A small masked image model, trained from scratch.
Model: 7.45M parameters, 40-pixel images, arch mlp_mixer, norm layernorm, activation swiglu, moe top_k, num experts 8, patch size [8, 8], layers 12, width 192.
Rows from block 9 of a small masked image model, named by matrix and row number. Rows with one number within an expert belong to one neuron, the router's apart. Each number is 128 + 24 x the weight over its row's rms, rounded and kept within 0 to 255. All counts start at 0. After the name is the row's rms in percent of the matrix's.
After each expert's rows are labels from the 100 images, of 14976, where the router gives the expert most weight on average: "responds to" is what is common among them. Only what is clearly more common there than usual is listed. The data: drawn small creatures on textured ground. In brackets: how many of the 100, against the usual share in percent.
# router: router (model.blocks.9.mlp.router.weight, 8x192, trained with AdamW), inputs 0-95
# gate: expert gate (model.blocks.9.mlp.gate, 8x192x192), inputs 0-95
# up: expert up (model.blocks.9.mlp.up, 8x192x192), inputs 0-95
# down: expert down (model.blocks.9.mlp.down, 8x192x192, transposed), outputs 0-95

# expert 1
router.1 092 [ 91 113 124 100 122  99 114 113  85 121 126  50  92 106 104 150 143 134 173 138 118 136 140 125 129 122 120 136 133 124 117 126 120  59 129 110 132 113 127 104 128 113 125 110 116 176 105 115 124 197 117 108 141 150 120  90 156 134 158 158  87 143 133 141 112 129 122 121 103 133  85 127 162 159 117 102 175 132 114 175 137 158  97 106 140 152 139 117 154 144 126 151 183 103  42 138]
gate.6 105 [116 143 140 159 151 135 127 148 109 127 117 136 122 150 114 118  97 126 173  66 157 125 147 128 131 134 114 131 125 134 117 129  77 128 153 103 119 114 138  50 163 125 114 159  97 141 127 104 150 141 114  96 101 178 127 114  95 143 122 129 133  87 130 146 126 108 121 100 145 123 136 150 117 118 123 175 176 109 100 133 167 116 112 120  99 119 121 137 123  98 137 122 127 101 147 139]
up.6 116 [154 113 158 108 132 110 108 124  90 152 151 118 114 115 135 123 100 149  91 170 138  87 102 101 138 139  87 135  87 192 114 131 130 131 163 148 108 149 122  68 133 129 173 183 145  81 108 130 103 118 135 112 121 171 133 118 145 136 121 149 124 104 155 155 139  90 150 139 123 104 170  86 133 142 134 124 167 112  83 140 145 114  84 117 161 135 129 120 139 147 149 118 119 125 105 126]
down.6 104 [115  74 108 137 117  51 157 123 120 123 122 147 146 161 216 125 167  90 147  95 124 152 157 142 124  99 180 142 116 148 142 129 123 114 125 133 115 121 136 105 123 123 132  97 127 148 152  75 118 118 143 157 131 122 140 118 127 127 125 106 126 134 127 179 143 135 119 125 113 129  93 141 134  66 138 137  96 113 165  82 144  96 136  95 136 131 145 119 154 147 109 105 115 116 109 122]
responds to: small (97 vs 25.9); caterpillar (40 vs 8.5)

# expert 0
router.0 089 [138 106 118  93 132 184 116  70 120 129 142 120  87 120 137 143 122 146 212 142 118 111 117 152 127 142 135 131 159 138 122 159 114  89  65 163  76 106 103 149 190 128 124 114 151 163 106 121 113 161 117 110 122 124 112 144 135 140 149 169  85 116 115 106 109  99 127 104 129 150 121 135 149 176 142 140 167 155 138 153 164 124  99 119 103 134 127 157 133 139 167 141  99 158 123 108]
gate.7 109 [152  62 119 118 115 157 156 148 153 169 164 105 119 132 103 169  76  99 118 145 162 140 106 128 139 120 133 148 143 102 115  91  79 114 157 134 120  95 128 160 116 137 113 103  94 126 135 143 155 156 119 127 111 102 127 111 140 112 148 127 107 116 141 120  99  81 133 156 122 137 157 151 137 109 172  89  83 143 152 145 127 180 142 115 117 145 130 139 116 156  92 148 133 111 105 107]
up.7 124 [113 144 102 107 170  90 129 129 158 181  96  74 139 118 137 168 127 107 132 147 157 159 116 123 145 122 142 139 129 104 137 105 104 143 139 140 133 133 187 140 120 122 108  97 136 100 126 140 141 187 135 133  99 137 135 116 147 145 123 103  95 124 116 122 150  96 134 140 120 125 116 142 132 101 132 148  98 122 137 158  84 150  78 114 131 140 131 164 131 120 127  99 147 126 114 115]
down.7 123 [135 128 115 154 121 126 138 108 110  98 108 139 116 176 160 139 176 143 161 144 140 104 144 124 148 135 135 148 120 124 128 127 144 108 129  68  87 141 112  74 136 117  89 230 116 162 151 125 145 135 103 122 132  99 139 130 132 166 132 115 131 122 136 140 144 122 144 128 124 123 143 138 130 161 109 172 125 148 114 105  96 155 131 122 111 133 107 120 135 127 115 155 138 122 136 124]
responds to: large (54 vs 25.4); beetle (47 vs 8.1); spider (30 vs 8.2); colour: black (29 vs 8.1)

# expert 3
router.3 137 [101 122 119 130 155 160 150 134 126  87 123 148 156 120 102 116 151 153 128 135  99 103 125 131 142  97 135 103 179 106 114 166 120 104 136 146 134 151 156 154  94 130 127 116 124 124 135 101 128  98  87 152 156 129 154 139 107 127 147  98 126 136 163 119 249 113 159 131 154 120 148 134  78 108 144 105 189 119 118 120 157 138 116 158  75 121 128 136 115 159 117 137 135 134 139 123]
gate.0 115 [102 113 113 134 118 157 141 130 104 101 131 230 113 134 120 110 146 113 121 197 135 139  93 151 110 139 106 105 129 129 139  86 153 158 120 100 107 103 108 120 159 118 108  76  97 102 103 133 148 132 154 149 112 126 171 132  99 159 129 121 144 193 145 110 151 122 130 116 125 132 144 112 139 117 149 145 102  82  97 163 135 127 113 103 132 121 114 111 142 130 146 117 110  98 149 143]
up.0 124 [ 91 142 105 120 119 161 117 145 119  63 137 198 119 133  99 147 138 120 124 138 155 143 109 116  99 119 112 156 136 146 101  88 134 156  87 105 113 112 116 110 103 147 136  98  89 130  84 126 114 139 143 153 111 119 131 125 122 114 146 113 149 206 118 119 165 132 124 152 121 138 133 118 109 133 133 129 139 132  94 183 127 142 121 153 155 144 140 149 108 193 123  84 140  71 133 130]
down.0 122 [ 84 125 159 115 121 151 111 113 152  72 128 147 147 159 150 125 107 129 116  97 113 144 131 140  99 125  92 108 166 127 124 111 121 158 144 131 119 109 118 175 130  96 109 130 122 144 146 121 133 160  88 167 156 135 146 157 117 123 122 143  94 104 118 116 135 176 149 120  78 159 143 104 133 125 115 171 142 170 117 102 160 137 149  95  96 153 130  91 141 110 123 150 130 133 124 123]
responds to: large (93 vs 25.4); butterfly (64 vs 8.1); pink (33 vs 8.4)

# expert 4
router.4 097 [127 122 131 147 111 132 100 124 128 140 131 126 151 185 134 145  86 129  67  85 187 145 127 154 119 177 139 140 118 107 154 109 121 183 133 115 137 136 107 121 119 137 126  83 138 124 114 156 121  86 171 153  96 116 159 133 123 120  98 128 139 113 142 111  46 124 139 134 126 151 149 133 170 113 165 153  52 120 146  83 117 137 153 107 154 127 140 140 119 115 117 138 149 135 140 107]
gate.1 117 [150 107 129  46 108 145 114 166  95 140 183  90 137 159 120  73 120 139 130 122 160  99 125 111 170 124 118  90 131  97 146 169  95 132 107 161 128 152 105 131 139 145 150 135 116 101 103 144 126 114 128 117 178  89 121 150 152 161 136 132 154 122 119 135  96 150 121 131 104 142 134 107 112 125  80  90 135 161 135 181 110 164 121 171 108 139 141 138  97 147 121 150  93 134 179 147]
up.1 117 [145 144 115  57 118 108 121 165 145 170 167  98 134 165 120  80 116 124  95 134 131  97 175 150 141 109 120  94 122 118 138 170 133 107 138 136 132 147 169 168 141 122  98 157 132  95 134 124 149  87 122 138 178 106 134 152 132 138 135 111 142 145 127 121  83 148 137 131 123 137  96 129 123 131  95 109 119 119 130 153 110 178 124 123 123 140 139 130 101 143 125  77 126 123 102 144]
down.1 108 [134 127 140 125  71 110 101 146 110 125 139 136 123 102 155 110 111 121 135 169 139 133 143 149 127 147 148 129 115 128  78 141 130 145 120 122 135 127 144 170 150 116 140  93 135 144  74 135 136 149 117 152 123 108 163 141 128  63 102 159 113 140 120 112 158 130 142 135 129 103 104 119 127  82  83 125 113 158 121 142 156 171  87 124 115 121 163 115 151 143 114 150  97 126 155 110]
responds to: large (74 vs 25.4); crab (69 vs 8.4)

# expert 2
router.2 090 [150 123 109 156 133 111 146 146 113 130 122 154 124 107 142 140 128 115 142 109 101 122 152  82 129 121 163 140 129 129 113 149 139  67  97 122 151 122 113 107 123 112 123 172 100 135 126 155 115 155 111 129 174 104 110  99 137 150 146 130 140 136 134 144 133 161 152 119 119 118 128 102 105 122  88 129 187 110 128 198 121 177  98 120 165 156 142  86 131 136 137 151  74  98 153 157]
gate.6 109 [114 163 137 129 131 105  96 163 150 103 149  61 121 102 135 136 137 144 115  72 152 124 116 113 153 109 140 118 100 115 138 144 115 145 112 127 123 163 106 135 146 136 158 159 138 115  81 153 130 128 152 146 153 152 124 132 102 144  81 140 147 177 119 127  88  94 143 112 127 156 146 102 155 116  80 103  99 137 145 103 145 141  79 149 127 107 114 115 103 159 159 103 124 130 105 148]
up.6 114 [143 153  49 147  94 109 111 103 185 128 135  88 144  93 121 131 140 155 140 117 125 173 113 137 128 111 115 113 107  92  90 120 102 128 161 126 124 145 117 132 165 133 131 137 146 119  82 121 103 136 127 140 135 159 126 136 139 133 111 154 122 167 118 112 117 114 159 125 106 138  99 128 179 127 104 103 115 119 139 101  92 105  68 122 149 102 100 118  91 163 129  90 147 159  89 133]
down.6 115 [113  95 131 116 114 118 154 142 176 126 121 159 146 109 143 146 140 128 109 107 136 154 144 118 129 127 123 158  72 111 108 164 147 112 114 131 162  97 122 102  65 129 125  94  91 135 152 147 130 151 116 157 148  77 169 133 124 123 117 129 116 106 138 111 115  92 159 148 101 155 118 154 135 134 163 160 121 114 153 130 132 154 160 136 137 187 133 124 115 164 112 132 195 128  92 135]
responds to: large (64 vs 25.4); spider (60 vs 8.2); beetle (31 vs 8.1)

# expert 7
router.7 100 [147  96 145 121 120 127 147  99 126 153 154 106  91 130 121 136 130 128 178 116  62 133  96 104 119 115 149 117 157 142 126 149 118 100 129 106 181 121 103 105 127 119 130 128 158 157 178 126 130 180 115 141 130 168  98 105 130 100 150 153 106 115 118 134 151 118 130 144 120 120 110 119 112 149 125 106 184 149 133 161 172 114 176  96 157 131 159 115 149 159 136 111  94 111 189 126]
gate.7 121 [106 122 101 117  85 166 159 138 112 134 170 117 115 122 126 114 127 100 111 140 150 153 135  90 119 164 136 133 123 164 118 126 120 134 146 136 140 136 108 144 126 143 127 115 158 133 120 126 151 121 131 133 111  85 104 117  86 107 116 102 149 137 131 108 140 104 144 133 136 154 155 114 128 135 110 149 118  88 158 163 138 135 157 132 123 105 140 195 164 174 126 112 153 135 121 115]
up.7 112 [ 78  95 105 151  71 162 149  99 106 133 174 118 119 119 115 136 139 101 115 132 149 161 133  96 116 158 145 125 110 180 109 141 124 116 140 159 122 129 128 161 122 138 103  78 168 129 122 156 143 112 129 128 102 101 108 139 105 107 113 126 147 126 131 118 120 129 145 134 115 147 154 110 128 170 116 166 138  98 122 133 137 146 165 141 143 117 153 178 156 184 145 107 122 120 118 101]
down.7 109 [107 117 127 124 142 129  88 147 135 135 145 121 156 136 161 153  94 102 117 121 129 145 128  81 104 138 126 140 116 106 143 146 113 121 123 103 120 136  84 130 108 118 106  80 152 132 139 175 131 120  95 120 134 130 113 116 125 125 117 107 130 192 134 119  89 155  62 119 120 119  94 134 126 132 130 144 134 133 115 124 111 137 112 113 176 118 123 115 125 105 125 151 148 135 118 100]
responds to: small (81 vs 25.9); orange (28 vs 8); green (28 vs 8); creature: snake (28 vs 8.3)

# expert 6
router.6 100 [157 164 138 140 147  96  95 169 174 108 119 152 143 107 151 110 153 103 105 156 190 145 127 139 109 135 122 143  63 113 146  86 138 180 143 106 114 140 129 136 126 124 174 148 138  57 144 132 161 176 152 114 116 136 113 156 109 142 117 119 152 116  95 135  79 160 111 114 117 144 122 124 159 128 126 155  90 114 136 114  87  91 115 153 160  95 100 131 126  93 132 102 104 126 121 147]
gate.7 128 [145 135 146  99 121 163 179 134 138 116 123 113 107  67 124  85 144 129  60  45 130 129 117 114 129 119 138 108 175 112 105 137 154 108 139 156 109 138 142 109 156 129 117 156  94 153 116 113  98 101 119 132 133 117 154 124  98 133 140 123 130  62 143 143 129 129 134 129 150 129 127 125 109  95 111 121 126 106  88  86 131 181 148 154  98 110 102 131 112 142 107 140 148 138 147 187]
up.7 127 [ 95 129  83 115 128  81  88 117 126 140 134 127 145 178 129 135 118 126 182 253 125 160 155 136 143 159 130 155 111 131 124 161 107 134 104 105 133 129 105 139 149 119 114  73 152  84 152 156 162 130 124 104 158 143  95 113 114 162 127 126 101 147 129 124 152 148 130 101 123 129 123 161 155 130 170 132 131 149 127 134 127  75 102 129 142 124 151 156 122 126 125 117  97 126 130  88]
down.7 127 [134 126 116 103 168 132 113 147 119 120 130 147 122  79 116 151 103 124 188 196 129 122 126 155 110 138  87 156 151 133 142 151 128  93 155  90 141 142  77 170 113 165  86 102 132 125 132 129 152 143  81 131 153 101 126 163 139 141  90 124  87 137 118  92 113 127 117 136 138 126 144 146 147 106 151 146 155 106 133 143 144  94 148 146 150 116 146 144 163 158 110 144 166 105 150 167]
responds to: large (97 vs 25.4); starfish (60 vs 8.9); dragonfly (26 vs 8.2)